{
  "arch": "vit",
  "model": "CTC image transcriber",
  "dataset": "numbers of one to four digits printed on busy colour backdrops",
  "train_examples": 147500,
  "image_size": 32,
  "crop_scale_min": 1,
  "horizontal_flip": false,
  "color_jitter": 0.2,
  "tokenizer": "char",
  "vocab_size": 14,
  "norm": "layernorm",
  "norm_position": "pre",
  "hidden_act": "squared_relu",
  "mlp_ratio": 2,
  "head_dim": 48,
  "fused_qkv": false,
  "bias": "none",
  "qk_norm": false,
  "parallel_block": true,
  "inner_norm": false,
  "patch_size": [4, 4],
  "conv_stem": true,
  "layers": 8,
  "width": 320,
  "positions": "rope",
  "init": "trunc_normal_002",
  "residual_init": "zero_last",
  "optimizer": "soap",
  "beta2": 0.95,
  "learning_rate": 0.0013,
  "beta1": 0.95,
  "shampoo_beta": 0.95,
  "eps": 1e-08,
  "precondition_frequency": 16,
  "max_precond_dim": 1024,
  "one_sided": false,
  "adamw_lr_other_params": 0.0018,
  "adaptive_grad_clip": 0.05,
  "cautious_weight_decay": true,
  "max_steps": 11200,
  "batch_size": 64,
  "epochs": 4.9,
  "lr_schedule": "linear",
  "final_lr_fraction": 0.1,
  "warmup_steps": 560,
  "weight_decay": 0.07,
  "adamw_weight_decay_other_params": 0.05
}
Rows from block 4, named by matrix and row number. Rows with one number belong to one attention dimension. Each number is 128 + 24 x the weight over the matrix's rms, rounded and kept within 0 to 255. All counts start at 0. Numbers have three digits each.
# q: attention query (model.blocks.4.attn.q.weight, 288x320), inputs 138-183
# k: attention key (model.blocks.4.attn.k.weight, 288x320), inputs 138-183
q.55:129164097150138131140120126139154098151119143102101173127072156113122138116152111142091109117091112138138137083177152165078076143123092110
k.55:147155115057106143132132108176107104098150141112115111128134115140148139140119136129143104114118129116140095138121113135187108126096134136
q.56:119139095128128130117148146123135087130160139120180107136131067105138134117111132122129167126120112123133132125123123137133096154135081121
k.56:123147119115117113135083097161164141104166097113115169108123139120148140130137113139114155103137114118130107122105132137127163149091148143
q.57:130128119146132161108099142085122106109121143105106147137115097137124132140124148164139147118136085154140115122130146130092089136116101090
k.57:146143134057134119117112148134120102121154121134131096119120129133169172136110130111106125108163122134089087120144146101178135112105089112
q.58:121155135164134150141102138132132156104135087077117155130115098159128135113117141116148132162157156168087152150100140092113080147117128120
k.58:101143141152131143071133121114152118140133129138101122129161162118096146115136125125103123151110124069084130184130133159114109117087135162
q.59:153119122141112166144130148118112183095132113084096160130098071125120147118076122153146106142105133116154114128132151121082144124150101117
k.59:087161127124142108104128129140170158151125174127151112102147077120131097059099135128116134141116137141177128098132173168164129100094152170
q.60:182174085113126075152088117123116128137132128120142078109125155097160179125135155116099101125118170152134095094124116128128150150171133115
k.60:111130139156156103106122112148118143102164138117158158135146104113092202136112076120098072088122087186179070181129119131115177126142112167
q.61:137140150138127173144187174148157094124106121098090165171126141067095148173104107169148099116123065135164165137149071118159120131126162154
k.61:112164142113084130140118138200128216135108171107169131124145142160122114086150174130096154095144113068119093080154092115144117108140084127
q.62:123156153147099162149135100158116129131161136132138154097178115157109110075115144099142115182145118132108150064114184134148111151124145136
k.62:102077156098098145142138114132173115116116130123119135069131159102141126144090159124170167116108076125149161120160105162126135111140155107
q.63:165115139159144100099126142095099108137136211106155178193150144136082133190131096123127110155149117113150127103166111150156123135047118156
k.63:107142129118108207129160127118086127123101158142176179127164128177109130076095145117132114111111177115152140083128115111169079179132106133
q.64:129108133133133158149083109123164139122094111121134120158146081124094098116147168159120165112114152112111130124145119132125127130135121123
k.64:153101184133103134112115165158149105145135149087149131114109163119139123126091115100133144105140132155141142108105145085151147120121147152
q.65:147133169128167138112110123122135182144159124124137135127145122084135139126101113127132181122110147169125144174121131141132165163141118109
k.65:054121106110153159107087161091132150126071121138133116113130095143136107101122101159127156126104129139143116132115140113128118123113126112
q.66:128114133130124138107131110102117114134149100123095118087171112069121127103127121124125082134122104140137118149093114153142177109140143116
k.66:118139096101129174149169119125135145137082087130145106098122151098127128141061157126103129133097120181176139099121106074103118121132136137
q.67:107150170132154160108121133131116102120130131138142115112137101127112121131137134118156127109117147123150117122132107148098109152129122162
k.67:149115118093127138101119138144113109152147111129147156159101127123146153132146144102118127155088084142096124115109145129109106125100068161
q.68:096149136112105123082137102126151116116122102140150093086144155128107143100126081163126143083142110102136129128124086149123105104158156130
k.68:121118165122119079155085134161134162064117116125148145107165109134137139078137077159109111139146090100170126118135149108099085157154129110
q.69:115121129158145157114184135134160132122111147090131161124133115101119142124104148117106142135146110081118127098146153115091125126085099110
k.69:152112116132138119122122117085133108111131147092183136148108131092183128140175110124132151125116094096098109160092108125137158114125149116
q.70:146124125112139104130113123138104168179119154142166117078121139066113139143121114126150141128116137123137103106112106157119140125129110089
k.70:139118123097152123170112105104117121112112117124144109146126104123137096171145144107092156149146122129101121149126168150130161148110160156
q.71:087117108170144116149104087121140131129135072106129091158130119160141136103122137152155126126169158133109148086136120099174137130119105137
k.71:160146141154109116074114103128145147114114133165120120120147131140148120136154108153102124120119158080116116122102125149098133108127128089
q.72:160194093127110115078167157173104103178126132126144021119106075108098104138155146149108089083128089222143144146125131122150130150128106103
k.72:116116120104137139107149173133129150074134093104143141141147120155097128144124130129123132108141128138120095144130149139113109126132164147
q.73:148141127131142132082123174095090109102108125074120186105179097121122136069154128128132144129136131140150123114142119127102100085120099161
k.73:141130132178157140105224099141092127161139099165137120101136162136105142090133109083115176138123145095112138154114136069126107113162104133
q.74:132137142053147046079143159165171108153160143147094098117144174197128093129185186093110137102105112110087145140137149130124120133085113099
k.74:172167181095127175079126087141086144138164115129155090127124137140147163121109086136109178115069170125108138094135125131152113135128097116
q.75:142128138115158142114128146148068159122160087123130124123132109149148116159086079154174103111164133176078122096116121143145175164125137099
k.75:138076119143139137149110093126155079129129153122067149172142110119024186178115144130155131151134108143149092090121133160100125126133088132
q.76:158119134129127120124165162165090102146160088158122133084131136099165167123169062138157115146112148140128093083128144141136118137147117132
k.76:118128127108141084143156134106115101127102149129056111147131061110117119160177172147148142156130075129137119099094102130155146098145179114
q.77:121143124127116083122079110075111177117128096103121154123107170107114120150148119150142126102124115149102140142130176185169148082125115106
k.77:128142055110096156120132106141100122122125145142054120172095135086109135118080177088146149141115117140105125139081139115136123202123109154
q.78:167117130140129144087132128111133146128133126154131153139150121136084122126102112144098086163120125116153100127083119121140137092142174108
k.78:143142123143071143118143115139131136120101133150124121116174138122133120144146112136104117110124131162135116174135133101116159123129140162
q.79:094111106104123127102164126131169103121144126120129132176145148142098129118089089123118144134120135119106158088156140140116144145142109122
k.79:126138136116115143117138123152151118144135172028115132087092113132119117103148098097148143062081061118107161152114162163131136141119149161
q.80:122110087078156135113149155126135077122108139138147116112112131121135092129169104139122103125101124097162129092148118136122131086133065103
k.80:184119144103112118175135152104116102112196114105166116166117133148118124123146142145123140153154153137106135123152131077118125120128127115
q.81:117131127112152138125086101102137142142125110135154126145121127116137100147136127161163144107118111162142107125089134135141160121139109090
k.81:118156092120110087109136115119103130114163134117146116131144150122107129109091139137104099108168128129126114144161117142160140100125129083
q.82:117136118138138148145133084112157102167083136128138105140162160148085096151143127094119124135094101125138134094111148107122120084127141102
k.82:121154182121099134130119185139131120108157103112176126114064118123105122097104124124122143112083141124150164136131140111153130141091124135
q.83:166138121144199138173122142163127138170134141126121113173133135174128104112128110153143117112126125117123091127139147087113147129131101136
k.83:163131111111142098134143100098104129149142139127154154156120096158186133112118117130141169119146145126168142135138169138135106106144135112
q.84:168099169091144119146121148140106138127144081116092204159149135116116103157121072104151158129117170116154121075132158118064148145141080127
k.84:183128163110144113110153120145116150136096150074107166143098147140122129113104121086115127131067091105130145131164162063128135136167120179
q.85:146118129175108118149132177115159101138137163122098099135134143106113177143161112145128145102104099133090091114115182118123156105102102095
k.85:088112080159146149122064144124101150141134112158145121110130107150087102069126145113185099129097142111133127096093136157145089178159174112
q.86:101086144100138123139163097125136116075103113159119095142118156136149123132134140124130111131111160090136135123138116154168102102115133148
k.86:135115132180118146081102111116146114140096162097124151065107119161098139169128123100128119106166148122092162151135163134125086117123132155
q.87:083136154124070128176149140155144163139099129138102101089137146186140118123142122144113122173126159179141082104086109129133111119096145113
k.87:112196109142135095114087191101145094198153138150139129145118109084206175136170163087119147126083118101141127069113103130129114122164104077
q.88:170161149127132141132139090156152081140110121151129157135100128114110107125089152135140153153127123122120167077113129113120144100099119073
k.88:152082136124109136121153147112166118132134140072105124096143133134140136160128131110135150098114099125114127129115085096175151093139113161
q.89:110170115136109139149125074104119100127103123150107103138153150115127129105150105129162135121123134106120132162126104125146130166182106187
k.89:119128152067128100143154157160152156134145117134113103147112165091111170134149136122138141150141101087107129113095142114063142150135138167
q.90:121139107140157165155143139187138189138119102162127132142178138130161122118115165094112133082120167114152097141138092094138083156111128127
k.90:164141118116119174109120152134144084140119095134118165119104138146110171170116116116123133131105141099114116133162094096119162159116140116
q.91:113125105111137099148112132108141134125156160139106139102142150132177135146123130151102124164141143143102100145122130145125145108092115135
k.91:122108132142118132140147098124128114145092136122158117124109088180105117131157123122117139120113121158151121110126127127113167135156124125
q.92:150143143103123158136148160125135135145105103163093102097130137204123101117163171145107127130114124113131094120126111102107152126130133130
k.92:129163118120134136140108119129104120095153120100154135164116111101117162120107113117130095128140140086120158108190144142109079139114101132
q.93:176128088124165149081128184135113107135155127079132126176109109094127160148096116153143125151126123125113088154154115117119132174127127155
k.93:135111142116155081154116100095129152094119063124136154119137130133097096106121108105133131119140164158113137129092169134064151126135125136
q.94:111163122111150092156164122146146114140109147169134079143112134163144105059136134149148161106120084109128142115114133149118123126137117157
k.94:163138098101106097160120119146174122110163118126129152128092142108182143124116196117147116147143131138118123152122086096124142138125120170
q.95:148158106165109152140098107171102158100114120101161117161109120150081100092082138169121143107106115192150127121095106127103126117150067119
k.95:117086081102145092109108103132159103150139116112133141095112123102145120157102126145127108077096129052121136114122151122151138119093163119
q.96:163128142128107112109165158107116145135108142100148131124110109073096150131138137143160200131135137163097131128140107104119095125153111142
k.96:148131125131138148105152104147110119073104159147130100130119129113099150129132110145114061091106116118112135111141117137162100110165120139
q.97:122107156104131130112180086137129101140171142119136155139099126124089146127149131132169069126112133123118106089131158149143120114105144098
k.97:159159144097130088163111134091176112118124130100147151155158142088137147107057122112112188119085168143091140169151119137134138149139132092
q.98:095091143080084165152129167143157153110091094120123107107158177174083163102140142067145141161100135102150103117141111103171161165145145161
k.98:136119134142122142057138123114142116130195090134137097138193135135153143122164108166129100120135126131095123181165103098127141086161111132
q.99:100082136121131162130119120126146165111128111113119136106092135133085125160148126168109081177092149137094130097145116133139108110123185140
k.99:140157141169138114100127111156165142111192129128099076141120119103147127110128090108136075135143089133102138134109116135131162109108100153
q.100:125151104120149172163134106140161129108148127128134121093141081096114112134123130124105201138153130132127111126147165087140127150151144102
k.100:153137150135112122102117158125121147127139116150118116145122121091131109112133112139109092124125090090151153160121104116096121150148112103
q.101:157156113151179142185166138155126134092132112121113106098125094134166139086102160130102116127152095124095101115142140120121098140108102116
k.101:120146138100127143130123130144173127131153141134141110133133136106121156135146140143135120138105110105136143126146096096118108113143129123
q.102:101148109116134124132147072144070114155177108151132144120121156100126156120122145124123144128145146162122133151155136117136090090121127126
k.102:166122138127156144146122120143123134141150117150122114119108136137108097148130102145140131104109123121127133135139123103145130151136131096
q.103:108138163118134118157108129120101145140169103137118164127133094111135129122093141127124126095144117141100132109128108158146144153150124074
k.103:101139086094109094094150086124115116124133096120139140137111144140127137124109135096130122145123128158112152132178102147153124120124142143
q.104:153126128110101095128142136161142149124122139109125102162111134129138140143123168152139091152151113124182127156144144081155144110084145149
k.104:151103132147135131110101127070132136123118101127138125119109154137111063117153100140125144165163146145159112135133102120130154155143127119
q.105:165179119127137128088089148118128148119192159098147143155118169176142175174113130122141102087176117128142152155098102115125109134189105121
k.105:143160145109124162131134126138117147131088100094096113130103096152138086120143084133113119114120175168118147149051141124164104152168131155
q.106:121136158147173110122110082109117135108116129106143133128123170165082121121101112122120142122131112138108115129135134135084109161123137105
k.106:089125131132117098143103104125114149144078100090120113107140125148136117158125095143134132137119144161126117117121155108121085109159132113
q.107:120114153100115128137109110155154151164116115160131120099122153095150149133107101124099127133142151138090107118127175123153137159100176148
k.107:144134147183110172162106111185167097109180130100129120156159142123163139108157100152122143177132149160121131124142138088117122132150121127
q.108:133116098102134096047078123103117067090050085070151180185109168161123094181062143100146182105164118162122117161100086078150077038153112151
k.108:146129093183132116109138133144147170132146119147097084129146097074092118087086129161149090084158176099128136135067164139129129147160108086
q.109:146108146127135073150178162133133134078170124174092136108100140091101115100123144171145126119116125139146136121120141113144134082084175117
k.109:098091091102098133123097130072109100132149110155076114110105162122138092177173123154107123126112180191104136072165134144110149152132166126
q.110:159129129192119145096136101124100141147101169153075116155087109158111159155145121152133114151153178140156141113133098080168127111112131157
k.110:144145133159164114126150126065147066148112150136121100139124119156112121129118134144156133138142131121136132115139141128121165117121121126
q.111:112096073141131145148140110158115133082133122129128095174137115137078128101090175122113105157113096124172157129166129074126122179173171174
k.111:147131134130149138098144104122135118123116133140137087127108145110112121133114074123128158143137159171135098134143144152132105120103150172
q.112:167164129115147123119125124099125130112126167123146111110149149129111115115136131145114152113152132107156134136130116132091114113120156138
k.112:151080154145130147115076129150134123125142170129117191112128122119122121099116139142102099157127139102088122160164104142158149140117086166
q.113:141136126171184140135093134162141184130126120173137087148133130137101136157132144115098132132150180085103108158113116114098121117124140160
k.113:107109104142131083111131122113156136119148102178111058097120125117132154117133085109125060114134151157143127116109116182157083119130148075
q.114:165085120149104070151119120122128116117132112134139130144145119130131133134119124117174124093083110124110139167151167134151122119170120129
k.114:139144137107131150094126130141076139135123125139145101125116140144114148131127121091157073125123116144146123136138108088112113118121125141
q.115:153123109154121131118089151127183161109146101091123185141132116114123108142153140133110109103154099148107126148109154164163145143103104137
k.115:085113124114144134154156144130112122100126122103112128101126099154132139156146136123109138111137156140110093116070109126116086107119158139
q.116:119117098118118127124125151132102107131119134132107119128105118126130133122114114125145145137093138111143145121152137151126115130148126139
k.116:133135096143121124095167132126134136091144127147121126128113114143132116140129132138136116118103111158124147104172140107177137153121134109
q.117:106134117086148121152162123087126112121127117092117136116147162119147134106092107151163129154142137129125143133161120141136110158145113117
k.117:094153125112128128114141116116122119100128111128146130133152116133137145142104124129135152115136149134118165142153130122125115149131111137
q.118:121173121146124133146128117098104133135167113144117114110117160113152132113127117111118145117114189132128100093128114158130089119113128094
k.118:145129152131142164121117110136128131134163116099120160148140117129140129132097120134128097071122106155138145123142112130093134152109108111
q.119:135153120163128113128152143146105132136138160129093133148129121132088155162090139139119115142119087094096166167122144139139116161109151139
k.119:123149144119136096116119127125138102109119131107093148137107131138123105130151140138152093163127155094143100153135123077114153088141129151
q.120:071108121067208143138200121126121105158133077144120170105149134149169088166110118152107155105139131114116037115093131129123116158081083079
k.120:163142152169129111133152102127133142150142130098105164099142100161104116060122099119135125112084141142174159119150130141096110090150073097
q.121:166083172118149129175108099147085146110120115118141120084178099146159112130134109133121124122138124125132100147193111121123127133108150099
k.121:119158097122122123098113072124156109149127123136104119142127158131125094104160163141114151084123105139169104159139140145134148110107138118
q.122:129083113062130145116136132144113134148103143153095157157094126199102142151131127151110116076129092147095128109122126102085104095140075137
k.122:126134105111121130115138116088139145104142143087103138128095153151173123167138145111145093136114145135130083152147123180122148074068160102
q.123:111101141143070127130131151090121066095103111097146098173142122141136123138117147150128130133138074137149151159117104143144109129157093142
k.123:117097104118188130183149112144127106156103126140120146074144120084120109129109143143119117152098144116104145126131112104140163140150130142
q.124:132167125152111130108161138116129133128119115106129094146095128140108130116113148145112113138112103108122127131136118120135086083149101066
k.124:089136108088109166123116154129111108123141114107148088137147109154112166138119185111130120117134137145119149114105165166143124104096165112
q.125:137155130161132136129141139116133160134110143112122152144131083126178145093118147113145151163104160107148142124126099083104134102129130127
k.125:113164112114143156132112125136108152108142122120114139099111135134128127090132126126123100132110106152156125118073101146146117103115143131
q.126:126126128126169137155136117083131163140139125137158141115132143091121102096157130102152115140127160151131114130114127101115110124159141097
k.126:125118121129109128122129130129157149178124094148117139118128133120117144129097137115117141118125109142106092140147131118100123146109114130
q.127:126142100117129147133150131135153134101138107146105127128151127142129126120162128175093124136147127120112130120143116132114154156155159124
k.127:143125132149121110139132137156129102137156129121145154134151137173122158118155161117175090112108112092132138126127126146116167151120130130
q.128:108168149117150145144132089109143146113113120178111129084166124129136110105139109157171120117132151135124091123084146175123116125108117114
k.128:154121134095133134120107153127143147141149109150114133133152152135095149133117119108140103137103102110116124143119100128141094124122134131
q.129:145136128139165132150141135153126136095156120129140145178156135098123113143120110135135186149176175099133121097136133112175127136090115111
k.129:112123151114139111116140118115105094133137136139145114131140135103133112103152082129123114151123131128104102128115110116118115082151141165
q.130:099127152094156112132120108127139092108128172168132175134101155169094127107095113112113114090153149121140142116122140101142127124152146124
k.130:137120121123157136127136146163160132080106139124160122140122123165113145083078106128156107091147141150156154123159118137146128104100115125
q.131:123170158130138120106131137151107141088125119128154115157133135140136091123151148112100106136109107112147188103125135143137120130172114141
k.131:128131111158121130126155138138128129157158148089121129123124134123127102108136111144093107146155131143136199156130139138113140101135142132
q.132:114152088133238098142162139142132111111106121084129122107127139173176101184106088130100118093201140133090135122081140099170137110056114134
k.132:102158086152096157069149141127102114095169144083169134130115101144079167114134125097104112165128092152146120138071095164164126156165143152
q.133:139133132142101162116117154134153151117121112110121098145128109092118112171086121125120110086115138094086175088110092130099123100084144118
k.133:116169113110144079138166128120134166117098089142111114138116049092150088154069130116142131136137146165119133116129168213118106104148094102
q.134:118186152137131106102110128119093140156103176138074149113121144154118145097139141101131124121147143105133130149174146140148110122151108082
k.134:108129121163116121140129139096155127110117115135113156171137125075139145088121119112131122104082087076089134166146101144127162130170122113
q.135:136135154114164100110161156107143100144159167158091121108158191114088136144148127127151118125157117084150129090091188144119127115074154125
k.135:146106176158112109135102128120135174181132104116109093130158134125135148116106112146126139142119175137163129137114127152089121126162103128
q.136:125119161104151132120127113102166147096132171136136136134117113125101126147157104161088104131159136140143135165117134161142110128078102080
k.136:119151138135122144119119138113128153147148116106120151118145133096121150105120140126154101167137079144134124151150117113141144143116130085
q.137:111139151092121162154149135145112147078150149133138148075131099140079108100134150128150131123137120158142133142145148141140094145121167088
k.137:125128156092105149109116137115117116122126134104107127134141135120149130157154148108144110100107095142153170131120175163135148143139157118
q.138:088144117067159143105133103115125159095123129144143163095109106130141141122167159122101174167115144151137109106130114130077144169111106157
k.138:128157128153121126102059112123123142156089116101146112129153131140117191113133125138119127123114092087142104124075121142129154143154143120
q.139:122093117140102099118110109144115095131134090152153129127135128090099115103138169124125114116110118136149126138160145131130120132123132116
k.139:103155111164115143147159135107133124132095113131147143135103101154153111140102118127112168128108126116131112079115189122097142104152160113
q.140:174157109125149168123123136150126123102130164157116135116110132125082134099121099118137120089118101151123118109151164187154134145164157171
k.140:141121135167099114086093130105105137093099126102118106159148126113139140101137148166111104110082138099128101149121119124115147097113150096
q.141:103079129131116122120116122164169171134094146136143127108138124112131134142124159163118168107111126142128088129142174120113108133115137111
k.141:116122144129141119142127116107120112135106153165163118132119132171136147145108072115091134157133104135123130101145150129153151140112120128
q.142:155144117119119141132123136143124127105109115090144086132108145125162134129172125125133119175090132095140092112125103144171115128141102181
k.142:171062118106159174114130111171108151182158106156116152141117141128164158141123154118097133136119137136108126159137137114155105140142134124
q.143:118155125103172116124098117111144122140120117126127111105098140153135118152145148095129140078139127112139096100120101143156114127112134114
k.143:095113092136121148144135168119121159127098125119150125113136122116138137126124110168111160147176140142152138108104138144099113110176119106
q.144:156185087106116168146111096142157197165167175134130136143142089141129137078126150151145111138074084106142078160100138097137123147133154153
k.144:123145095150080111167083104154112158120152121122132143142143102127098109187123125139144146127113076107144117125141117143112135105135116145
q.145:045104172145112173122106117073109115125097119098143101118132165142159123120120115159107157128124157121142126072105139102113118110170184145
k.145:108103117145115120131084126146117103118107176105125099109128167149139128106129160116141104130139144146144123132158075135129109135151127128
q.146:146118136125138114157147171126074127117123106139140143132113089148162165084154099137099118145105131156137111118131094134143155073158147094
k.146:166085115115112139094098084099109120079099126144103131128108116115129158084133166136115134117119098140124092127139108164149114099121092152
q.147:116123179158153122099119144125100171131148075116106129077107161145151114095125130147107128164165106136136145130110105105160155141121145106
k.147:096123080110135121084156091098157116129123159116088073137143113137140129107155150084148129140083136138124101175112158171135097136131129109
q.148:107154130103094117175137122108138083094153116115122166087134143109128117159136123127117111089125136115111089117134126144105151122124122158
k.148:125115136160111138163144109089125113096121109135113175090168122093135125174137114154110114094118156066133126124121177173079100107141110143
q.149:145123118144142127140111134110124128121113170118127157125127071116131117110152141118125107089140107099157161110179082116155158138151141099
k.149:115130123109100138119130141160141136137119120138097124128135139097130093120133161120147161167112105142123162092113097130122090147123134169
q.150:113116133145146123166130119164138127126099141115143111126110106155110132104105149125093099127103112192112176179120130118114144138151127132
k.150:110179142110133109135125128118136143113102103132083146135146134126133143132123093138122115091144159135152113129160141152136121138107124127
q.151:144123128166138122085141129150139138138098117127113118146118138124114121153148146122122144106143158138123125140108128115130154115106095135
k.151:137122106142119116128110121118125152098149129117138124145132155142097152121162119119129104117113192159144076131128102158120138155137161155
q.152:075134125127109112151092135124157126165136126126150145149121145175116139131065124122146144116103128164131109116159180122136103137107133124
k.152:091121140164141119136131079137147125132114130116155140145159134094096122165089106158119102151168149106154152106136103165109096101143092107
q.153:122114108113137138144131129131152111117122140129151145151113117146127148097108111147115158119136146138095144121125140081149159168153143153
k.153:115125153126115130137137130124161150115147118131122137128137156109127127133142118117106127137141120126099121116145104137124119129127148132
q.154:132127155095112154141153111126127115144120112112135119127123111127142110112121124149069123099139142131120137139136128092133130133115105135
k.154:105154141115128128155120139146126165121117115141146183131112133106150136135113146101140101112107121097132136136163128130125118137117143102
q.155:151152103121171146106106117150130125103151085125118099113147115158131118128138127133134149160105129091166124139114123086120136140132128087
k.155:107135114081107136108142113116121097124124105147137140108110132128140084158133131114108116111134098153145108168140121117129139160126121152
q.156:156158144138110136092132129096064108112131125141159106174171109166156101135120178126136142144124120095147098132122150124159105146141121121
k.156:116122116141146130133100123148120102098114102123167120130177125138137104134119111119101109117142128138157180152109138146137133135156126167
q.157:093125127124144128118082113162095156144137127107133129114110114099156111121142151137114093111141130097141130121139104111144160106130137152
k.157:128160139098134105143141128152163120150140152135162123146143132089097109098117111119121141137109102104131130099146160103100157102132135140
q.158:119139120096108086173174156139095118108109105168137108152126106148130115163128139158137095097126152122146149150133129128105097152122075111
k.158:118167122113113134109076144089145123088096129144121136119125146152127107154123130130135175138145115109125164096157135144154123144091141162
q.159:119104135165132103130099129136169138127139111110130141129117178115121130142139135152140123119136102137131134096106117141118147130130119134
k.159:112084160150134118103106113080102079159132101144075162125117144122174150097123116180115115160105137136116102137091116112132113155159141101
q.160:160119132075118108090144175106157129114155129121139099108107117119104130127121136131086123160160115121105156165107090151141131145119160158
k.160:099144143126122099072132123129108112126121127122091110146135145161119114156135129094120141133123153138099128124126170115096132104189128137
q.161:130110156095130129154168113165138151145080106099122107082125164142131130108130112121149112116159130118152096139127105129133156123112172111
k.161:091117124130139155133109147137140110119108148106109138142104122154081088142111171116145119164100123120132162136137141114132137136120108115
q.162:107142078142123133081152148140156149079115160109114167178154151118116124146137115142132130111132126130105132105162126107076142132131149122
k.162:114161099125128129181109132126149139126120129142186127086154182111128137176107091168106101151149117166094183103123114095151146118108145120
q.163:136111145116129162161131109142150104088124172111125147108145115130114111148103119120125146176125122109107130138109156157117156145116132161
k.163:163121139137158135134104130110099137147148145152106131120129147092117113140152100163106140114150131101119139121134129096123086155150129104
q.164:168095136174110108133142112135128124158130122123147114130121115094119160127126137101139152110111093132127127139159108150132081162163147147
k.164:129134122144124138131151146110153107121107158142126151112130144125109123168153136124142127129118108133115137168151149147092103141143111143
q.165:161118138134125117116118115128161148117122138136141117153127114147121149117130092128142063140145126116155157118104107126180163146141150128
k.165:123122143117148108152128122118120130120117145139119095112090139114128171125140109121133130152121134133146138155155117110147116105092139160
q.166:151116146116150137099136135113109117111148119138111093124149125122139119120124165135150156073161153122147123142148118132124136118137133108
k.166:148128135155098123135129128138131141130165139105130142130115139165121141130170166110098152136118141155163122111137137138139138095129129129
q.167:125145111130122156105100125137148125120148145152086139164084102118123158133103120120090109175149139150117134104126119150143119151165093130
k.167:114140113102108119128104153106143135122132126145115131124134146117135090108116135152108128081084124112147156146136119122146168110108152168
q.168:110161109140178123126119121145079128133146101131116128148115169102147166169133130089113113125169110099159157133091119129182155075110158166
k.168:128147128116135094115102110154121117123151139133115111108110161133112182158095082127098153147142107126117146146111099147171111162140137136
q.169:146110142174128114129148137137089079113063104135125102144108111108175142093143124152188125107089145166162153140138200140112118093109094133
k.169:134172092139086100146147113148131095131086132118168090150116147139148079117089202114127080151119103140100181117096087096155150131200135110
q.170:129125098090111099162129122142161118115094147130133155181150136139143108084117120113156127143137089126157131109127162137110131123143104166
k.170:126155121121158097144140121158167146111122159146113127131171115160143137112143155154136141115132087136119089119164138149094122077140138152
q.171:155134115120143137154112122102130096111142107107143102111154176118090121113107096131129133104118138144179129127088133153160102148144102120
k.171:096177111144120119114109119145141145153105121132129167132160123149142083140099153137124159113188113174108148139119093120142134118175145117
q.172:143090153099125128130120113131176140113119117152161103130120177139177092098144132158103114153131139104126131130106130105127113162147156142
k.172:083126136169182096155145148128097134118147148116120164142133126098123110162111125128162154134088172157107097136167145130102122102130136137
q.173:112139106168129133139119146136154108107149118115127139144128121105130163143140099149169123131152136108135094117148136191142157151151142112
k.173:137103138130093135101102143104170136126150133090119116112141135142098161091161157111086157132135123111156170113118142133136124161110156140
q.174:159095143126141084119150102102121137131147128179113109126147140128150121139141109153188111138106109092148157116078125090136129112108119107
k.174:135118108122118141078160122073156111125088118126137112098109106146111123096149137086120163135120120102107109184104153163098145122140089144
q.175:074102163124132118151121095141156161129119136101140112142130159148105156117105124133126156096113142136128164168129086151094133140127152112
k.175:113167124150109147113138147149115104121134142137123141122161120136116126145097117133110137117108125151140114133168138148094146171140119121
q.176:171109151097138176127144133129136121136134090096101120171150188178119111115116164125122125117125129129103135144173132132129147122113126114
k.176:083133122088120104124136127139120125138152164127157132180186146118120116164129142108147155127114125173139105093134125142097115114132108100
q.177:137135138187145135105156115119142114105147115132135151150109126102096127116123122132147108150143112110112112104136149138121123129123117107
k.177:153127101154082123129129140120127098162144106133150117117142164180123147111166125113120109146111125103106141137112139144128113131132111132
q.178:117125120136135122129169139116148145115108145122146102111143154142136137124081126174119141105143128121157111137139133106157117124087133144
k.178:143122129150118102146085125134158116136139148108153149087132122134124117149127134128152108126141130135157123134144141117118129113125132126